Weights of a small image VQ-VAE.
Data: trained on made-up road signs on poles, 245000 training examples.
Rows from block 5 of the encoder of a small image VQ-VAE, named by matrix and row number. Rows with one number within an expert belong to one neuron, the router's apart. Each number is 500 + 40 x the weight over its row's rms, rounded and kept within 0 to 999. All counts start at 0. Numbers have three digits each.
Before each expert's rows are labels from the 100 images, of 14976, where the router gives the expert most weight on average: "responds to" is what is common among them; "colour at peak" is the nearest of a few named colours to the mean colour under the peak. Only what is clearly more common there than usual is listed. The data: made-up road signs on poles. In brackets: how many of the 100.
# router: router (encoder.blocks.5.mlp.router.weight, 8x256), inputs 86-171
# up: expert up (encoder.blocks.5.mlp.up, 8x128x256), inputs 86-171
# down: expert down (encoder.blocks.5.mlp.down, 8x256x128, transposed), outputs 86-171

# expert 3
responds to: black face (43); green face (32)
colour at peak: black (40)
router.3:522543470542510521459512498447506446566439514466460508513476579467513492546507533483496518513484503523540478501518472485506524490487541497448471475470555549460494398480534402472490509440466504469525596463509539554510477525482492463470555500490560531517449520
up.55:485505501483485495500502455483518524501438500502464491493478500427527522500499494510529540490500502485515515511595471493506537489530488500496479501482499499384500488505450498389506543508588520570499570517479537498538530533508473513500499454506500530481499464
down.55:519486527502450528500468603513513480497498497488510516505570501475407502501520499477497554480485443510433401405490511524500484495480501505555500505497524586586381499531513506563500499502494502413531423503497492500517495514563488555664492446510501466497552502
up.58:500555455500575496504505493454498513553448520478514489494500496470500514498484584500489531509503520509520558519531472465506524544478504496378454455472604467462538365436499496465506507409498547513500498492492513483500505513528519515489498526507499572480421491
down.58:525479486591378535495499628507490494500502498442497501434530482499421468497520497508500559505488490451457439431499486529500490516520510480501515501500499611553479491602508498577519504515504489371494476504545489496532519522538491589593499500499488504499513503
up.60:483519557482484610499520500474521468523443518364491505505499503443503500531517617452462567557437484574486534508549503503498501555559563499539512450450497501400469462483516447495509562491533525500458472475500526495501479457500530497494510491494512496518461479
down.60:500487514451511461501486657571557483481499464600559506516508472529430555484447401527471516465507499424555467455444513580502492450545471497525510493500502507613543488497492491494492511477496456481481464543502448479497500481558489564504429442499528475462503502
up.62:483470521526496574503530547501498425510499506460500472540519528500502446497500665440440503534501507559497477515504499520497503548586544490495544457509504524511452429499558399521482500455502485424449504513515511506491486467489523498522565561462413501536421453
down.62:503509450482508461521457797554508499500499494565498504519519498539454541465494468501500504464505500447535490465446537515575517456469434488500505506501496506503559492494466501496500515501495429486498496500500485498522574496499497504451472459499516558496504500
up.71:521490500453515437486505470501507501493449497522404499487466412491496494499468479501521531454505507481516574503621504498526532483509474499493507400492501516323526479490480525454500512519573509544500605530487507493548505519489471512550496439553501495473509502
down.71:499493521541366505496475549514523500498511498499587523500539570462427484500518513459500510492477398504458400410492511513439451493478498495527497543519531499558392499524516499543473497505527500418543417480496492489545504508629500547531499489505508429500535514
up.78:470524437528460610505539527502534449516480513426486499530508515460498487522515601525500489583480481498409418563557467462502510587560503485529456487492530511385471516405494479477526504487478497493500535422500566424474481486428487441502510566405497500557494417
down.78:576523501500584407506451606557545498496500444507489513536500397542520648493495503535487497526503484471483487502490488498517542507533531457501502442507535491530512478497489528473453499519491506479481494497502384493485495423500453545544482482525522549482490482
up.87:528497497479475481487542477466524516492386499465448497486454524475494573477482440478474515513531508459502543511598500500504632475461478476499503497469502499478506496501474501466564501511531546549497555485489543498536503582497452515524495446508499499395520497
down.87:510479500499462502456502529528517500497529499499566515498498492436445483502498500477500500476463428501406380457491506503446445485477489489516498511498530499501419497561509503531406481510497500407553426480496489480525522502628500536587498505510487471427522502
up.98:415511526478489530502499500441501446521421501504499461489489419461494488508516590479451522509503516526559498537504475502518495554535512499476501447502486502480478421503500424474500547459533534574441517496484501500520504503524522496496517519475477532580443487
down.98:559479498502467490499445653623522499490467494530504506494541491500454521496491436501484546411513476428499440398490552618502501439505502500523518533496505562561485500559494501493528504500531397490495476532502493474569488499552483529568493444536509497493527527

# expert 7
responds to: blue face (58)
colour at peak: blue (52)
router.7:522464465527489439584529457489525525494486498452480507475566523502493587426513530430512494476521468543404461513501489487503508514437506509493504523471503508524485499498533447528487435528433501560541503464462457473394443504443494467575489545506403528482488481
up.22:536479501488503513480543515343558472509449505500507486492510499480498524480492500446499482498504481522458366500641565507523524472506450507578497508478522516487495518405389492497488508534508516559590496479605491480500467474492495581493607456498481504499513549
down.22:436500493471503533492488697474533489499536501477517499499478500529479466523527519462487433499499500500503473540530429498515417506468477485482484421500531411450516501482535470515504482503499541496503505493532497475488577498503506414472502553464483414516500496
up.34:500500500442641500204500461500500500500500500500500500500500500500500500569500444566500500500500500500500500500500500500500500500500500500500500500500500500500500500500500500500500500500554500500500500747500500500500500500500500500500500509500500500500500500
down.34:500500500500500500500500500500500500500500500500500500500500500500500500500500500319500500500500500500500500500500500500500500500500500500500500500384500500500500500500500500500500500500500272500500500500500500500500500500500500737500500373500500500500548500
up.37:507537450582496556521510559501516461520451487474506499641536487497492498451504519476537606497508517512479511509511514464501505533500420499493474588475520496474482503456458522495492492493493502489568499479522499584602498494471467520500593522498527507491310499
down.37:499451495502515486340497613441595499491514469509504501509499500495486495550492500555490497489516505510498477503514499502515468524519508483504491494499531514505509492492602661511500475501515514375500506509496482488518507420500445496518505500503490446471487500
up.41:492450497515466497488544499456516513464471489513495480480538514528500512483513496404494390500500441572299484494461476504501535464392500500494499500492490522519492472524492494500486410504467497527502510490499499493402519504473499472536553503503377514472494529
down.41:441502500498498543485496602478497441507505500369490518499500504494475457600534510500506505501484488528479517506554458482465453526504495497364499431501530490498497468495607484517497504628493542448509534500492553498490538483500476470504400569501500454518443437
up.47:481506474552449512492510503479499507481523511489499535435510557504505502422483544486500500517504480504363496594420508511510503496394499501544506534482513521512501490502488554494501476548367479496610511509526498462326479488498501589503491517513496482520520491
down.47:442512497484508507485509718473496489519494499392486504425487513464475490541521516508505484494479475502486610499544407464523508607487547536400490403492520506463492485478487498477521508598501532489497589497500533487486496501498493489500411570519492517527490356
up.52:500486499473507475496515511513555448500468503499485510457512500461441523500492496446553499495500485507409498501583533517549506477524444506506478498483523571466373514574494496485497508537506531501538511478490491479502470478487494514637512484495459510501521521
down.52:420508503494502545501483709434520457503529469490513506465492503500498483508527517487494485498445512527474472557445511497511451495490499500450487499497504431533510500493521481554480493516462495495512513498622490503405556499502509547442502499490490471509499508
up.56:481497511505500487511508418480500483495501501496499496428500507518508386501495510495489384503485489509451521659460500500502514499445534596479499489497498500499620498515496537501487498534497495546513495514504492454478416486508530498505473528517500499492500500
down.56:492499500486501502548502522507467498498465584451491536410500508503497496497508514502559498497494489500445502398486462490499510488481602500310496491487511504506496496495494397489519510551499525494498510488507608500496492500496502497511494505580480504544499487
up.65:495425493519490510484535498475534505501441512505499496367499483501498493488542487471472379498502498548421486498459504508513540470490555499502500496484420553493493501539474487586493505510515501515485503496494498494456500495476515371600529495539443513509520570
down.65:425500495493499570483545484497497441500507495453502501513499505500487431573566502405521525496482476543492491512612483538482440501501457500447498457500562478479501491497532479548490454556479499454502511497500502504496547500502487508496501539481423442521491490

# expert 0
responds to: blue face (44); teal face (34)
colour at peak: blue (30)
router.0:491419527425432412489468505509471543505432525552511471499491455537499491433410464467447459492566528435550496455454525523489519465483445445535577486561457475512553505481468495520500478517595471518461516477497524454521541586478532476434500380519458506432571456
up.44:511474525529502504478592598386475487507372501493539490485520516530536474491482491494503480530501506498500531383463501540400621460482536506502496500513481489583552500499461497522531489513500523553444436564509558561402561500500553507489503433533456573437477493
down.44:436475475465509508511482562502497421488528464471496494425519454516453472499492502498468518499461488418498503498572500428497315481497496488455448457541502424502460488521536432529454496494444488482515472501498480497497545516525466483537482627412439405519492500
up.55:527500502511457501525487496485499500504499539499523505501502500500500514500491491464510512492497499468422569500512517500473491500475496485500539500471479493496484465498498484476510499500515501584508482444488514412479499522546532441482500499453497501527552502
down.55:481727439492500540474515496512500496481545500473500495491500500402501499499501536468471483500500493546461503546496514482482497487407445500537451500461499492532511543504500506508498488500479515500540498495501499491496500478496500519500498503521477474507503500
up.57:500474501496494509631500492549505500483422500501518507499469500495501494423500502485496526500494500335543501501517500493405500440542501500553501501499482470383500509500481448435500508498502500619500490500453529562500498517517509554500440430404567469500502501
down.57:494551493566501501503502500500502500488490439500500566500506500389500500500500500500571500500500500657423500500500508561500497528504552500557450500500500706500502580568499529501403500500486494460501500500482493511500458454499500648640486500501493486491488575
up.61:497509389502498498460501507494500480494511497499410562471431503494504499523490489498503500491537495504434568488502462500502434500480531498449481497464501598505475443511500560500500498555419501500498561495499499459495558514467430458524574568564418489499491505
down.61:498499474469495502501496497512501502495556503500485510499502492563488489500501502490420418499497503500500483513433493428477432501451444362444495476538510426520519455335562502619506455478465486486527491483500498471496542471414508459502500532458504488570500494
up.64:499497512561500506499500500521535406500493494512468503511447425469550508517626500491522500496498465520487473501544500500511485453608429505509500514497503501295494585500500542498475476501509485472517547487508482680501500299464449500562500500471500493500483545
down.64:545510504500489500499522498540501537451519530529556500552488530482502506500476499493509703500500500546519500510470518703495501500506492500511500513500525630514542514500477512497530460504516501500512401570507515504500491478571549573506500461528500499525519500
up.66:500500500500500500500500356484500500500498500500500500500500500500500500500500500500500219500500473500500500500500500500500500500500500500500500500500500500303500500500500500500500500500500500500500890500500500500500500500500500500500506500500392500500500500
down.66:500500500500428500500500267500500500500621500500500500500500500500500755499500500500500500500500500500457500500500500659500500500500500500500500500500500500500500500500500500500500500500500500500500500500500500500500500500500500502608500500500500500500500500
up.73:501500467496500575500497504481498510590499678472504502503502512492511503507459521530560497508500499504499501547481502500502500500500480505519498507499504498495499580497497510454640500500503514452565624498543625468500497486502605503500501498508500501627497473
down.73:459492475497408552508490490502502501466526500468561431474544476511502677498507489404493503502500473498476528515522502727465457524468497478475459548483493504507484527539501462520500508499501515496500348496522500499496559508653504645531474521497469439502475508
up.78:500500500500500500500500180500500500500500500500500500500500500500500500500500500500500239500500341500500500500500500500648500500500500500500500500500500500500500500500500500500500500500500500500500742500500500500500500500500500500500500500500500500500500500
down.78:500500500500266500500500500500500500500500500500500500500500500500500710500500500500500500500500500500500500500500500635500500500500500500500500607500500500500500500500500500500500500500500500500500500500500500500500500500500500690500500500500500500500500500

# expert 2
responds to: white face (38)
colour at peak: pink (27)
router.2:509523409499491500497464532514516470503530487455506456491551503562492442512509439536536493521476460512531638559525494488487508553440490505449474507470562465484540569513530562477555463504532482466537491474523502500550529504517502480526422603531537490522438458
up.39:485486495432570450545499514595495477491534452548531514518526477500502452493470453537546514480367475486509507394530524488530484449480481550519524535495504480475466527480532465510479452406452497480530498514506435608484501509507459487499477498419544500470495514
down.39:533372463441485526560467484556440504500522603436494490500496481518519486505509479504570491492508475445497521567478496500427514552475476500443518498504501456509515548541518513499556484496513476491493490430482609488538495500503579375481463519495507472576488468
up.40:500500595500500500500500304500500330500500500500500500500500500500500500500611500500500500500500500512500500653500500500500500500500500500500500500520500500500500528500612500500592500500500500500500500500500500500500500468500500500500490500500500500538500500
down.40:585500500500368500500500289500500500500500500500500500500500500500500500500500500500500500500500500500500500500500500500500500500500500500500500606500500500500500500500500500627500500500500500418500500500500500500500500500500442536718500500500500500500500500
up.42:491472464548499517502538508471476454502500524436474505523561481553508500516543502449530500542508504584492589518454500515457538516469534494482584489509423478500546523562596521518554495512459480431485486486502552466445497382501537491505407522510507546511478423
down.42:528490462498535498596493566555501500503500490475464511410493474556529522510522490572520498476501509498528538505453347509515556466500494537471522483518502489499501485527472441463488586499500484504515535485539492512507495495452490479503511485443498590499482496
up.48:501476493484603477547500516608504481497488496517510470546530490510489476548474492504535500485503505485577457460539508503484508507502496569476446483517484500496512496429473561501504543491495525481455491547492483625515489513534486513505495467456510502500504491
down.48:421484517383505512511491533512483494495529506484512504476472466524473480500497482541520458500473522459554514523452527500493466489498452514477495495549403437482526501524500480543483538490423500482501515476505504513485532510507570492412511501474502457512462506
up.54:432565443505450561478551501472497498494536495481500506494509508486496492611509572534498477615454434497445519563491486489475496521478516502551468502503493482494476551494479561508493475537513464472504500510543495408478505450471497468489454593527511462518473457
down.54:576414485472506493638499669531501493497484500483491549503494500511498538509479434567635563500498483475506518475483517563449539473500535504503515487499517509520457487551500495426504546506504485486495505499514536500490437549479477498537506476483499496493499499
up.62:499517471519467499452458376517512410431544510511484490497491545464504339539528485497473486536504513504509521598539499501461489497471500458500520535491507515505510500479518525500567507503524510515495489517493541502548523503542477538484504641566580453614509432
down.62:559372500509465509556445382522508500500520523489501527508578500502531515460500439504554505483507507498494495499505505601459503525500513491497535557509486501502495560579534490547501483454550478442501432519537481531498473515492499521629489461478495532492506518
up.66:466526462489471542482568501460500493495504497452498511478539500437492493502502517503497484546483470493490576475505500479493497544484492504540480509499493482421474505439489505515515410530512470471526500505509507438496500504472496482486499534525518471514504417
down.66:539384471453509505640506628586496497493493501403499519488500499529515538490497450518646556499503453480505519501477513578453539476471497510500510488492502499501471482584508496458507517513515449464468510483520513502500401507480490489536504512463483480502494492
up.68:456504484554500561500578536460470500501499500446499538525498545493486512511506496497524503505530499499500573435478451484500493502480501500443437492540585486629500417539584527507496464561470562447552500430496508481471512513496509494529502512545452525492413507
down.68:511480510464502435557412599584447468506489501445493503479500369572496484499534487433500500449480538478550503523432496488589575481500499528459532444515504460489532503525497460498499564484497507519483524472501511524531487502479505460498497501414503542501479490